Weights of a small sound classifier.
Model: 4.78M parameters, log mel input, arch transformer, norm rmsnorm, activation silu, moe top_k, layers 12, width 128.
Training: soap at rate 0.0036, 15200 steps, batches of 128, held-out accuracy 91%.
Data: trained on simulated modem signals in the audio band, 24.9 epochs.
Rows from block 5 of a small sound classifier, named by matrix and row number. Rows with one number within an expert belong to one neuron, the router's apart. Each number is 128 + 32 x the weight over its row's rms, rounded and kept within 0 to 255. All counts start at 0. Numbers have three digits each.
After each expert's rows are labels from the 100 clips, of 14976, where the router gives the expert most weight on average: "top examples" is what is common among them. Only what is clearly more common there than usual is listed. The data: simulated modem signals in the audio band.
# router: router (model.blocks.5.mlp.router.weight, 16x128, trained with AdamW), inputs 0-127
# up: expert up (model.blocks.5.mlp.up, 16x128x128), inputs 0-127
# down: expert down (model.blocks.5.mlp.down, 16x128x128, transposed), outputs 0-127

# expert 13
router.13:148112157098089130171157113137180092126162093173158105095153172086160153151167175117077187116165124096080096175161119179164101166083108140101186079137112104175173087084095106087159151110113087181158086107147117155148119145145174131155166129119175103144173154103169158135123133153140165085133126133086167162123124135164179126140080091147156101146082161154176129127115078170172181114161
up.5:164087114140119117106161090051207169107109105122101076153183121036111149154152070082092116105111157101055154137135170124128127115128112126135146161188125102153064127120152147160152122191179143133144126121108114092147103146208092156108085147115129069119139135104080072059109159127158116112139124104196120143140135130127121160119157103157142176086139153106113156093099143150095129124077
down.5:175108137141110090151097180121066199091115112157156103049119132094124171109097073158128137104139156171138160091161122133114089159158123158058119144104124114095118069109155120115144080119135152119065155085120155092088111081129161105092111115156114106137159140129187062131137115095138172167095163164096198122130127162129202120103092151108139131113151096145191109173165148149143178172168
up.6:115146119131148133074185100148088149128137123138110095110152103085146156104123130116103139199161108103154114168124163145088183095194130181069143184129138128187154117085195168110126150140147166069132169092062115174138111130163190119115107154168124111102150150163103167151072129109164149105094063178126083118110170123147121105118091151143079058150150105096113124144118070121104063148128
down.6:097176094121110153099175077148162124082138139178174151138126085108066120098125098110225138156120200152153071133124126105105113118117140139190101153125092130113184149110135202093143172102117123148204140183072141120126067117144099126089103165121135126140102154174162176125106138062088154139147099145166119132115141152125152119162113132120162132147108103106096083120166121149140063207119
up.7:181137081135159118084155104149134171167153074119134099122182130063130132138121131109128132094096156134076142113144158188151125159173134177091095079127079142147151127108160140115220166109101177096171149143155150117090143110134125118170104106156075161074083129126065179147097143119187164130162097157139103130182137087183054100128099165105087129180125087118108111113156142141114089174150
down.7:057097121172085175099182147133178124142157123090116110167168107130140122111163106109136099122132109192125111087136106136117104151144155159145127178162138140131155120149117109071055108146126142141078137173100176079157084072117108174136123171126191193083135147107184117168114167133133149071102143064168092107151135173143163166081107083089109107182170151189099134151160154097101124122138
top examples: 200 baud; 400 baud; 64-QAM

# expert 4
router.4:160116149145107123173121057159074131106136144104107165086099177165071106146100092143137119106137141139117133142105137160071141102173124163147094096133121170114132140211105179164092108141129164082105106113164091117105109167092151140173120181152076139174126092111082152209139159077117175144125195173153096104131110089085137177154074176099148110126115082143111084081085124124102095101106
up.7:119133131124083118100091116169110161122176089075118155174146120067112097089107122157111089157067124127106127148162120132139200138120130105107131139163139167062120114089138086144156059136116170168153124144087102106103029116204178107151121113097186116171123156147084083132137178105187099118159176137162135129100134100159193120128144120143160092099174161157152164130147145201155126130119
down.7:075136120116170123097091136100109088123110113080135198093135058130167106142166133087139194149098151122141097097122096096155148137138114143144094167176173117150131138104154104089129119100182039087143145066080131115169139151096161145091123164110153106076142131182135100135082103171082113075110061121066122115122112104120077104111109118139118137064112060110183134154117145156144146188125
up.8:156117093123140118139157154114136166159065110135167084126110144117153126121127135091111152112159149166126128181143091127155110118098093138091073138157127154082153102062125152067141118124141138185148116159126079192102140190113193076043168112127137156135124134092093142137086138147198121063126166123131187125122116133143132096149124160073099080152145085081138108095141115150170079028126
down.8:102144106117158147087077053163136094152117150120166186062118102152142108170104120093117105091146138139088122176100115097119099116101076113146156092133213114108107169140121122133132164135136101142127112090097148093136139111090125092141059058116113155103150069130149154177137151138075130097137173087134142137081114048042123224131136179092125116132184117164158112139150143108136111133130
up.9:089181120126092136125046150102138131109178140197136138150098112165124092118105034150165177101088109123099136078149180133071152195118096093149127130114119096120114132128082078133089140123172079126162124084206190075108164136123096175183112111175128108113127117113112170140135131140114107142162140174125108149129081105137138144091149112173119141115177114148073145096120158159120117199092
down.9:125089166098071150114123093134097137131153077106114122105146124112153162151150118117131123190127119110124174095089148151136066137156095158107095096123166111110064136079138136137180079161143195116188098182098072154159105106114188124113069070107123130189196102150144148120067133094117105090098149087158140150117200087146116118151174145151096127104122178151095138181154095112173130153079
top examples: burst; 200 baud; 8-FSK; modulation: 4-FSK

# expert 11
router.11:155112161091080119178096093120175095143156097156186125084150162097166136161139133124072173102173129098081102167180118190176126138082113110083179108108145088142182124084085100100138136090145076175143101131131111130145115171136162130123176098090183127140197147091169133133122141165137159076137117147075180157119122139157154138154099097162191113117090166156175110138121097175151167110170
up.7:126166160159113077098190072143126134094129143096100073186166109121089083085082137103129109115101144133188129117139122122117107160148132123053174164095109165165124119149139121103127116134145188077152151098137082168157080127155123096137075148157160145133102141113202123170078175113096157176118151189171123099146120104155090157056151120092145127179171149198156114143091165143133117164156
down.7:178167160177192120127110090197141131160119158106106069066176129112151083063118134123164108127143084149099045109159139118100170145105179159140089121144070113078131115075105118134173119111094129084135144094085088107145076072076162156161144132109129105140065156139119088089167121127099124157132085075146166123122173119146119150100120078101087123132108103158151128156150102119105157071156
up.8:094134187137104076075110140123107160102094117159136136131096080061097076082083123092148124100115135136125081135112091144073117196127111134098184110131121134086133148176131122156138151141164188134149140102149141104081134124151189092141154106100125132124114091098046164132150131116172141166139138166142185066094148136123086136124162167132142140079156151107082148178028069161113133085152
down.8:159070101152185036171080109212123176136148185144188108116126116095112137195147138118166137126098164135130067093141145098127145090138091081141168112147111131138159079129157163147144090094128073181152147063151103126148120141073101085093119113099142175127184151185098121094094109148090100062111146126104100127137088115083149142087148116140094153116136124137167147126103131128172151167123
up.9:175137149037032121143160178078085171091096083124142147089152132125114096102084087105149160125101172169176059173117080134146104141146124123122069149092108115140123116158149121110109134115149119014111094175096115113081136128129122092113134129175134138114117131139144100134128109108120121171088154159136107104192145113089133168183156089084179132084116111142117105116108144181096090147119
down.9:184125118155159110105135128166101144155137103146139100079048063124115146092122150149162109144094049119103098118217129112179140131146158152128138101091090175087131160074131111121109133084115139119038084121146094126092104081134080101113174087061138152152117121097124155179154062131198100112097144138125066124092138093118141115156145121112073096147152156110095153093153104121154092130143
top examples: 50 baud

# expert 6
router.6:150111153100099132166159111136185097130165083172173121091163164102177147157150173125081166116179124094090090164170121187168097162080107131100181091147124093188157081074100106084159154100124072183166107132154107141130121149133166142156166108116183102155182155093171128139121135162132166080140120139087172146129127133156162130141092110150167104145084177155181130123119095181172169114157
up.0:194167116139115116117120172197126149108182126115117117150096072144130120147092095121167136112118069147134140096138154039110106124157086098119097176133138129129182117168118146193173141126166101063142120116076124091089126100156100079171131190142102134115122111108092146117133156121184102160095195125129119146083093113185091108114122076211122141109091108115109149127134143220116104163145
down.0:111093085161116049167130069145159076082165075162142213129106089138107162123165129148095171131098136103108160145111089195125128143142114135106079162124114062157134124138082102106147120117103095157165116173077085159087134217133116141113118148150115145138141146110108142073086134162077103060132100149086127123125175109164176156155098086102133097095079120112139142154076080117112126136141
up.1:159106119082138121095144116195086150194100116133109160144132075120152163136118132157129189104067146106146049183094079179074097107103167170087118203124129179105114083164143133088105112124113168128152104111146186171121060163089114148154187154143074123139083141129151100114114122143178165126123091170119092147099115112194114105116123155081127110098148134161112140097128132082097106085128
down.1:096102104120139148082120109075095174145121147150155116102107118111148136112106113082121072135170077159087133162147156181074154142157105174088079135112120151160192157186125077141103144087177182102161174123130102112141167144081133144123151125184153033180151132116140164101156235178122113140089153146152132159120176126098199122112110130112123098129140167111125116127148115135091167127084
up.2:149098154077101160124159103154100088140134110135129123146129120144104178146098147101155138150153073147159150112139123172164152147195117128092126108043145145114098143146155071112167108133148102074101085081143113145113153176170125136162134088046154122088149114147051123101149135167114043098151131093123057126110180110091106163127154102061172164046088087135137156162113133147121095131125
down.2:144099112145066177125065113141050099109140204081135105124143168108153181125164119117141147113145155178150115161157153085116106093095125129127139165159148152105142115135108133115137088120131144059125145096060167172102087157160101109115149167119093072193132173149124134118123097125137158186154094085156195083132063146175114075130136194144130161106133149088122103101170102093101075138114
top examples: 800 baud

# expert 10
router.10:145122157102085127172167100122175089134166092174140115078163167099180148153163172117082179124175122090085105163163108179172112162083104127097187089150124094182159087097102103092161142092113087180160096119145133152148120146151162139146162113118190101155178149092173137137139138175123173078126118132076157147133128151157162122142086094159147105137075161163171132125107081171177176117155
up.7:125142131175119075125195117112163142170102152115145150138110091088116149116156150098170100157133086162140168138134118085096096085130086073148107116131177100168108140140167123115190194146124142144096104143141101125215065159110110118124063148136144123118097101085194139123108117168081111134114094141161065125136108090159111085098113200158165144105075143086159167163092090145155065118175
down.7:123150167136117182146037128116094122130140073105185135126115117123151092130104069160117145131132100172092107091139156088176094136151090172108093185108147175094126105073097146124134085097185103117138130124139084144097170146138108119155162124154151122162080089101136112149059162072124102150075066165114148138129134182115123094072170065134077073107163127129116172135138132105106200161120
up.8:098097165136135093146141147072110097137080067092153143101111144114147112109073161124142142077072178166135183090124123146119125133159170154157159149132118083105129105144149106124095074140119152102110175107103059096170155120103107108102092187056158165073114128141138111108111151172147144141062148112072131098153050132186116111123132108131111128165119200139061163136205140170160138129144
down.8:077120169099170134135090164120111113142150137155170124117156106182141125132058087111134101203143133157128147160156120144099121129067104106078091072127178118102057131094123109112093090110120089155114164114087135130152127143151180166102101188137055123150125172102041119109102132132046193125152101127174121166105118157124125112102128167073159167139147093160116186124094129161084128161118
up.9:145138155128093187128130128124107131149156159096154140168151129145074149101128093166070086131112119133140118168184117117177141139137078141145132116150142131088135122109181105130140138153144162119056171156157097152080108116094133138062166066072176166161155097067134171124145173164110083165109051089126155205158143158092116102102062139132183122115153206094127120143118144104103085143092
down.9:163097123172154122133121141142165190135141170106143062106144129112124137172133166105123169114161107125095100088140121124189136120172195156080084127159112159127149214156130132131132151091107133137149147115101141117100182099097119060166190100179136108084186110156138133097125155121166099094139173088107143084104130118163019099135126149134043115109120143124178173102143111139085150086121
top examples: fading; carrier: 1.5 to 2.5 kHz; 100 baud

# expert 15
router.15:140144107139073109176115110077084099112108088115070102130131186092151176150146093157135121088144150110067091176147097155165143089086112151109174133160180191095130141081100087117166113148166143194166116147083098134149131128184174119126142070148116105144169195118174144114122079129109149108128151101144193067111138142149110136185095171099080175132116149154162137106174126162174147110124
up.4:114208157152141167081097120129118139182134109108121151102140189119141046136168118126129176126156100119120136204091153158178095106159186153080101101094139104115117154077164121153161141093087067164093074127174110123096107106099143155122139162150189126145086139155090162161119106141087140105139135132119151091123151083122148133137120149163179090077091157137215103125143078168168112141084
down.4:088137146162144105101158151106070142159121129149162164126066071133116147160103105155097152095090102159143114167156113118085080163111116119128149205166059110104140144107134051100081133122104127140069149121115137153180052173130115105083107132107135121096123142182169103134091137157106091143122092164112102110165069205130061094118109115147134065100116072131093163105080137126082124107104
up.5:105112133158134112127170111120175095150119171160180191200176111119143207150127083086128075104112089095106128056168098148174101170127140164074094166139138133160175127190099138113151151102169093188170125118082171129145160123159131106121139127134167180154122064099101109106122173111120127122226117138127168173136125192163111154099151118136152113120134177072146128111124119113122140114126
down.5:142103070122107133122133076136119114101145175081084126098106147128144122145102182167140150153103151109115126183097107105122194122116124167223098117160125057136125091107124147125130078119093115097142180146139145103068108149132150162075155187202157091140155085140166136127180099123117130123108072159108152079115125155117135118142200106175132118065110138087121183119131143059088168100083
up.6:104061166123106084183132097111141125058114096102115048128130088093136167110170115091128107146137105192119081108148095095134111104037106191132128139124130100138120095155155100090169117127128131149103112134108137166178117164117162105171044097106174129118116124196099167111121101101099107182113165106130108132189098149136128155106176134111145138096080179143130152111142188119138123060170
down.6:129140090123109128145144084137097063176155178117152163154090122185130102171100118155193118169151203090100098128137154164149190194090110145147167113142150148135130128088090081097128168104123121092130078135121074084107213177079150137149156122119116079160170105112097130119129092114155187124176108105130141168125147089153141111177111127137083181200141119123125125173088120099132093096107
top examples: FM speech

# expert 12
router.12:126150172114107155176147102155192106112157109168167141100152175109190110158133173101083178137160090100102104175160099176161089168084097134123181093168123115186138109091108103095150151094118087186166132098167112113181115118137146154172140128093166097149188146107142094115117168153121147106155143097090160152169117160168173146094099073176160098139126166153177119132105085178170163130168
up.9:225155148121122109115147132159128060101128070086118111121158102043131107133177132141117116121132133139057122116137166115126112136080183134146088172132140117044116162133125109109107150129104100156102074095115123104125155121125121095076125170150090151129131172113081201112124151109112165139146166097147131099088090135088144082084080158138150157110138060179142089062155101149052114121121
down.9:115094054098081143110132139153132123116118102110073149153178136148138138174145175160113159091115121089170131115109132144095169135134121095144122153125155123088210146142174156129082080152104137111097129183146146143163128153150103154093163083176122179128157120114201118129102088154095093096086112150074118132042104166112163140084208089099085153140102091099191136134124168170097126183105
up.10:146192096125163088119139146158181187158158093131065142146128142152111082089114142126096124178135133118097123108116148139128123160121151107132116100127142109113044171150119126142133125143183113106095091158141167169133143102140148139123095169126130148047159109106136011080177189094071095124178160139099141157082147107104188136111135143098104091098118106170116147108123162160207117142081
down.10:129118117141161068154114164208100128079110088120112169187144153134129132105132061101088170161136140163141151147075079136120119102166160084170187101181137088134122132129128140077062173155105084192134129137140098121092129127112132154136167149118144164165173132108117098054111131112137119144137137093183115177156119119162178206129144103157114094149145103207076156135165153106169090137133
up.11:151169156154151107159071114103203130141146137127144125131113148160112099092086108199130117105141200089092138148123083112082045122059185101164106137132170148142131155107158126187102123168138163172125120102127147121155097091129163172145162087155139120156129149073140189094097155139088084124120128083162097164203168169144139173151156132138064129103157135096094140114118120185172161126141
down.11:138116133134080095118087116115105140085158132108128111120124079103125169149165132106110168175106090100138083131092181072140121104105116107053116117148136124051145119106076185131078081152192120135130095092175090090099184126128078131124139181077137164115123083212174079117160129137104147125139169117102160096055124090083129101125099116085177129127135167149164145157147070158172134133110
top examples: strong noise; AM speech

# expert 7
router.7:156103151108104131174163116135178085127172093152166108094119158134133121137169164107071200104194144111071098181161128196169102157062128158099178110155131075141156106111111098100125141106127117174139107134161087153134105166123159111158147101117170136170203151125174141129133150170111159088110128134046177143131143113167142106103094107124164104135098189164181117132125089161147190096149
up.2:169074152134203112150111158162150172149205124166113148108093160081162135111138100125146146098086137152170118138156148090137208173119178105136090094135133069113120119185164076135159146147108106095170116106124144151138104078165086117096149153125110128088145127145133167160132140174165124131171080108075093140109094105138115174080073070122102188116109148190172115142130152170178088157110
down.2:113144114141186163167090168156139115122115131116146132119140103164139128154133092133131157093106044093079107106122110124116122145092086088061138130060194114080070132065113138102101183141113116135115148145103157102165128174117130178124153096178124130083135061129174177093068133162132095128116118115126107116123115156139119096133092061119226176096131099114147088093112125120107205163160
up.3:113138148167165170092127164115107172064084084136153161159109122105079096157116123169132119130109172125147116130086145149161184077107113195111149133128093090141169125140146084172163091164184129049094161116125141126106144120149097116181166218109116088194107080141142146112124168115090136183077175159130182052094144083148123119164143134133128127121151127165096128146156108163105133121080
down.3:149102119161157098112128110107151089093108128180126133051132140140139069127134110126068146167168075119104157153141092130081072170158125133108149084111094119156038156141092070158072100094153174167090117153116145114102063123148143141103164158095111148082174151135132129129124146117116077086189152152093156166160113150141142163163101124075110111170148106117122129170031107080160124141152
up.4:109048072143180133127081144128123118103151071097177185127078093172101139098092125100079103083185124085113150144100101141165153137123090126090114141140109164105173162140149114133102092154139158124111106117124091197181141140082175078128078148110129117160101154114083086108137146131090120101083116105138163079135092150170105061139126156165145142175106130153135104091154108113065142062062
down.4:078112103142139135168138167089093180116135140121083109123111189161135093107157125113110196212148138112121122158107077109125109129145141120201150046146076090103104134164114125136116126151151126118073157134143127158095159068173121130074154165137132122076143170104152171069095175150119147142100158095173114164097179178125174166138129162108095114158084121092093093161151125080145196106153
top examples: fading; FM speech

# expert 0
router.0:160151096168088134150118138083115111142094073066103096171136118063092171186151084108122084083092113088087077146107124151134109095127169164164108154079153138105117145107139085164121098092128162143119122132094129078134108139180198145130182102111110100108119185097175170122105099147109172093116081116138165074077159153121123156146102134104097183077092097093173187091122091149126134088149
up.7:160156126089121120110093130150201091129087170102106152136176110122198119110070127116188079124080151060163125108160102119133125134112049137126098145115090153090117127073114090132132147109143111174149137151074149110146137117144147094093089123129127095092141123108103060100082096146067153055128200137097099166179145167163124154104163134096108188174140125149151057110112141101132151090133
down.7:144151102138098182153129145163101146083084133147084084186178086146119095089119149125134094095090180157126158143116114144102147144079113076147105127234115095146141168169148141035156083102107093057144164102123113146167132128172091114065142122157135094129108123157120085129139112088130043127149126156105093072149127155103149088095119086128132140103101086187088107130126119129147167150105
up.8:073083111135089099137178157106084110122080110134163127171109145101099159121081139097136069175159124125099152138088137130091099134094093097134157114156101163130111040123108066111134170172133103123117135086086104056109109090116160114175110161135144149176141099098089125131098145072156111096099095099127116160167096138098121172196129077101077133109156090085130175144067176099127079159089
down.8:165168145153112104066074120095093074110154103187157140131111114151102168189134138142151122111056099193097118182145089171129140147110107107171107098112131153168146086121103182139161164084154126142156088146192139116138150147173109136176165158138110109126164103104160195139126137127116105117112121152166204168119143091145152068096139148098145101138155227133128135164069147088105158148121
up.9:130153160106179181079165185114116154111124100197101095070160132083154167139169186112091139165142119107148123193142092122150096105181169102145150062140137084112135108126133144143095155117074197086056091146126153073134123073113122092148154147105165065136130118182096134120114122128121141100088108111138160126137134114067123137202153143124070127113109135062174101145147144145154106120164
down.9:145093141125101133098137159119068136134135121094131116087125095129081107123165161156133185114093171175129141184148119117130131076122117131088112185129133140111133052116078150186129121126129115131119119130153134211129084167174176111108127123100140139138097090107149201184133137155074137168046143094146148018110161100065141146082146135098180157083161140144131142141108094178126126142086
top examples: burst; 400 baud

# expert 2
router.2:163156131156140103148054130141125063104120192138137127164142141133146172165127123088174163120129143110156103094093172118165095111148150150104119149156117131091079178095163130141157076079109149089163098127092157192164185170166121122071085113130077186136117150091165153120131153134083109110197125088157104075175168168167115141143109130086069143161156096162111128103194120187119126107152
up.2:093078139134136150171123117121092176092167112155168165179116184135110125141090105100117125173068150162120148130127155092112193115187194129084165124073140115165125079102119124107097146112109150089112080127120131117158162080092084136114073160179111136177100092092105119149135216117119081192118172188158146165124094086152088118108111094104131090122160149060148160141145143159102110136148
down.2:135135107141093142096117154101047205122116116152145135093080099136189175101125099172134101134139112133104143170132116111121134093078156103199153075109175124142133080138088143117133100107126170139156147171193084122174165125159138157145170156087157121135149113100155175185136183083139121183109072127136153103164087131077089134185170151138087158096167133100143163177124121071129106158079
up.3:187153092107112132161098166136124153118112144159150142073125062130170142073141137164147038132119136191133125152151141129103141186106126140096167124127096190147131159137131059085148116156088139090213173177160131152102140136118125147136085033094133195107081105152103111141162119112164134089109076164148077077109147142156124157175126111131065175129118111133113148149134165120104155140118
down.3:152163136193062083101165145124136066155128100091104147162090115123098114119151111105130097166072142124065148115124150123108124056168146149077139079155165091144117084111086144125093102151087149160096150149140139095117150084173165141120124141198198120128131139152133113159171113118116139150084130151167130159138118125158068119119141201087089037106107092128170151182131122102156069113087
up.4:071111130136155105095141137074091124111170112133080079084118067185112147098182121163098119103101121124114109075092106134087147140135127123151128114083104111130136066093117113070096078092072132078137174080124181104093121095062135134125193133113081129164170126152119091085119164136156070151181179105065095111096116117090085090090113128147146120129124130122069098155116157121173112124071
down.4:070074160169160100059129157132111159162095114159122107118157073156053146091084057125131175080098142121111153146193096160143096092100146105210126098115121171169107102131090063115108137055164110126165131174107148157129076132123120130104161128110147118156113119141054162096125148101101126135118142196152136107135076123131157155198139137102121183147138156123140170081113114127159128121119
top examples: burst; fading; OFDM; chirp spread spectrum

# expert 1
router.1:151125164112087146172154106136196094116149084181155106088147173097171146170163157112066187119178122099093095171170116187158094172092112135105177087152118097183161100083093098106163154108128076181148112127154121132136121149128174139147166100111173101161182135086180142133130135153129179072152128133081163157144137142164159127137091094153157108136086167151175127116124092174163175128156
up.0:125167110164171131131099148107126135125112151156058161137107105129112142092145075079192168112149172105125163161146144131129136159141111138144135198066162180072179145182150129134151093148094158103087103107117111111141079126067135186157127088140123095156113195123174158117115097095152092124171059127107127060093101092161201107092121106115066099131141104113173127142155094100095094096151
down.0:175114112142141084081126094133098184123102134105155099159125165095162087126127126118140122126150089159120204124070138108102141140096155092153152057142112171153103163149044084166131106228119099128084117097074112145094064178147116115128116114151102143145106164150127115128162165106116092091126109176118071129159132139126124172112094166213121199157129153134123143133081117139196135104129
up.1:135131090101087150111166115128090106146135110153107107156158109119116105130123128108130100091076170124157152114125152135159102086130079076137125128086119107178118156181081148189107166094134167099216159121093108121144144132116071102146124073174174164136188086107157095149154101100097107155051107135121118104130153169119142227150117136119088150175146110110134122126088080206116146125211
down.1:183111129143193108169115075083150102082100131149147146085176115083129121120188140071131099168107129113087110119155155079103148105151164107139118137070170113106148143099157098109105136070129142151156084097103098156137087193040091114137150109055068189135094140139091097111147109147129104109187116136188150137143112123137085133145130099124128059127115075123139122151108167193105160085130
up.2:096103113140130112115145144109103138150116110121121137177128150098146108061155108147111129107157093148118133123189149135123094079160144115044152132121188116123136118109115196075136190163163160098151128167147133142157159109189102163103114151168127108127148072125133126089079097181089165093128179164130085105088190075120131198126063090105099151138119134142109150182166160167194171163184
down.2:106134096140139173186096123088104105122167093172194084109162111151177110101167189133141104189123165174133099113115088158150167115139165062100142159099100149100144109159122153151128093110078106136166077074124121140165112102132066105113152118145129143150045130113157162113140108131099143078130137166157085138158126142091062051081120142137155065148150152157114105065151092145098146144169
top examples: 400 baud; 8-FSK

# expert 14
router.14:082084103104118082088184161092134138153158105119105121083110104125166114112140090151137150094139177190123092156149103073133138073071138131087181081087112099080176138106107098083104192124080123170097116166109088132064084065073156112113171086148146160103108138132139145083103090132142136081058118157109127183091070099082137136115151158087133119164110150118119109159151102142106112101122
up.2:117189096073236158125115118095099170140099118075187186219081156153140105142135142148101126071094092113119108167134137126133144077155121092104117123141120118100127179142147143105036151138153098117138107119088104090189152107130125148084159108096118127115125183108130170134114115140118075138097110124098139131069135133136168130111094126151176154104140162190089103153202135115134082112146
down.2:084094112144151121100155177107110096120133081133098127107120121136160171094158159103160135144124185133130095131131090122075088179128165147174119085099108195151134133108151078100150064125103099079141105161205137136084145088070097115099150147117131055095123183185159035082102140181095122120163129122122099114146114138095118098093142150159106154119096092082165150161104184132161184123130
up.3:104118146111110185110148105201132087107134086148136057116129148139178093114147125176136112101100130121157150075130119120177112127038143117096149099077168128153144141137124115099118150111116128082158154127155156171147074139056056140163128153149154117126153145072153088130137122126149140210110133192139125104186108126180145130205100088107098074161154201118160122077096119110150117143152
down.3:104167109106171160155162067182093165107131130126111122155074070168159113139123141129112148092064097171138139129118111127132117113096127163132078114083149130103119123126098189108166125158115117120123150092176155083081098117110146184123188108087128137179155132163092148102124145132174155065125132115165196205101152094108081131052120145147159142071137148082094072133077132154184109153092
up.4:139104141181145085154160088145156141088112086111143144064239145123145102135092160141147104143147140115141172131128147129119117124208116187188161162152120169160099118119130209165117181112138167104112166164168111155074125145107148136074087118145153163121122154119160090126114083139111121108153129182173089173100121172135167104109148135179145126147119066121180157106086117190155089102133
down.4:128119141104208137101112117141145194156120096112102106105087124139098138129131120139075179156105084096124093141086071179043135103146133082106122128113136145160162091113135130192142198130149118136108174097094089136184153193136159132155128138146075120091118091137127128145131114168133115129151136107145132102140115097176189050096080118138124129088150135116161059086105144144022107145107
top examples: burst; on-off keying; 50 baud

# expert 9
router.9:142110162086092127176156103138175087142153094172152117095150166101179142164152169121074182123169135100087089174168121188156098152091116132114193084154124096180155100084087117080145152086107091175153098128145110125144122143134164150143164119131177097153180140085176141142149139165132175080144129135074177151144125137158167132141079108152161099141077168163173131134111084167165185113171
up.7:079096153131093133197140134124098155125143155124152108143174194165077120058114159161079128158171157181209142155182151116120157103100106125118127106158106135069090108134150151126161132125147184098049149138110148130135127097160118112109141149067058143092136106125106052107120119150159137167096209134130144153118122090123162132100065147096098096135176150130120080147094165101168134103103
down.7:119143094113181159167120117065142115125082160160164124165083156128186126074139111106072097129108114130127192114152165116105118161138171169091122200122117150085119122137160160100105079171053121160164137151166143118082108206154126094119139158089120127142161130095146101059088089141148165170129103109168124113111104093100159182119149126130171109200063150184129094134122142137085163114153
up.8:100094144070145164120106148165117140206172134118120160117131127171135131140106075143115198128188111179095156168139150147152098150144063162164099133116119143078080152142070106118116174142144151146120135101179131099105127170137135123096124116138194131108138114171186106218153142098123110165161075077153135116070120157120091121162149123116092147148160117109133083103095133129088039199118
down.8:135146126113171188085105089145172194139110148136105176110136141096108151129095094123168131180109123061161105075081151118100170138113204117111149161161090182172156159120102153136076168129096056176105139135142143230149070107138162142166143136096069125128095141114162118108092038158149133121133120161113119127160120110134135117169106158097071119134136150137148082091136111152127166144152
up.9:129117149105132128104089178131133095096090144113185138118084140147120076152137097090074097146102125117194111130175136104108101113142165152054096157104162137143112137172132165111091110108079172121180153106131085121143102133105145141160112139105162112121086173115134108101084111205165011152148121208167078106156099143140110110154134168134049110151157111150070146138157136132095084154153
down.9:132118155122160096081159184102089153144100078174151131174131193119222142109168139110097099126122096131108163154108103172165146181151103091023148125133134169141114079111103141060110097109145135115123136097144061119079139127127160175145119172156154166106164129078129086101168104159188106109133110123059112144112105148161111122140111144167056133120145097097151141161142107090116147158086
top examples: 800 baud; OFDM

# expert 8
router.8:149123166109085138169144100138187094137177095165165111087156167104178162162151167120080180122175117102085090165170121195158098167089111127106187086141108103173153089079095106094159149096110079185154102118160122135132128146142163153160164124110171112162173148098167140140130140171126168076139130140086171158144139134172162130137102100159164115151093168153186118144117082167175186130153
up.5:084100143115153096178102139124115161118144145136136166222081110112177152135084144183170147136087116134146167127111168118138118078185133094123148136111146121105089117153118112082073131064065089096121171169124146151090125104088170173131181101124142086151140129174194118137113133180154118053080154179162188127127152149126112159126174173096122149145124125091118111158114086060135087140101
down.5:073076142145074112080136132042071154148155118084113151203165127156094076126065131129117079146143177132120156141110111115101158173134170208092086161108201140107137089177136142124118122155143145098136189086136140180137140081140149142161131132126076135108160132144121105162172151111122160105157079115175154163086179150121122086104100058116160152109090152184128106116131116142129147139130
up.6:165118150143120170140174138177135166184149141114098156109157149111091133080113120117139116128116079121150153120128197169081102110126124146168140098078155166140166069134099113088127155203152176117142108111099140077080116133186093048168091108100126123081159114161088128146140107067093100141173127171139152133077120160092141107163100172159085172081136129123077056086086098103136135161107
down.6:123128095079105105175122104134137174100138135143138110136111146109115123109138184088153135121122163153101138143100022104135194101126171119070069184081116109134153106107144111178151143112146107149078154131110088155121045125136126129135130140092147173048144102150104114140146163094075090125106044115148118118140171102155100116092160104089167197136088186119154096120134163097139154155067
up.7:102113143111140130113139084172063090106154132145119146123136060158143143116121080128119111150149115140153153100103091158145136137132123096197125133145121122053076087139175099134095181104094137173186121198149112108117157072115147117159123150154092088133179132116122195125171111136105081171129042166112117142096139084095139062082168113194119115202084160115118113153153112115102172090099
down.7:148061170103143117095131137090115177161128119117165074131141148116090140118147122180162043110151196094101074076125142107172166150134143130135116110111142072157110136124200135126145128193113090127102151160131153118149150137214138100158116157159055130166134158156148157071151125098126125125104133152115148147130144160128147119185145140137154126069179137084192113164065103162201138166115
top examples: strong noise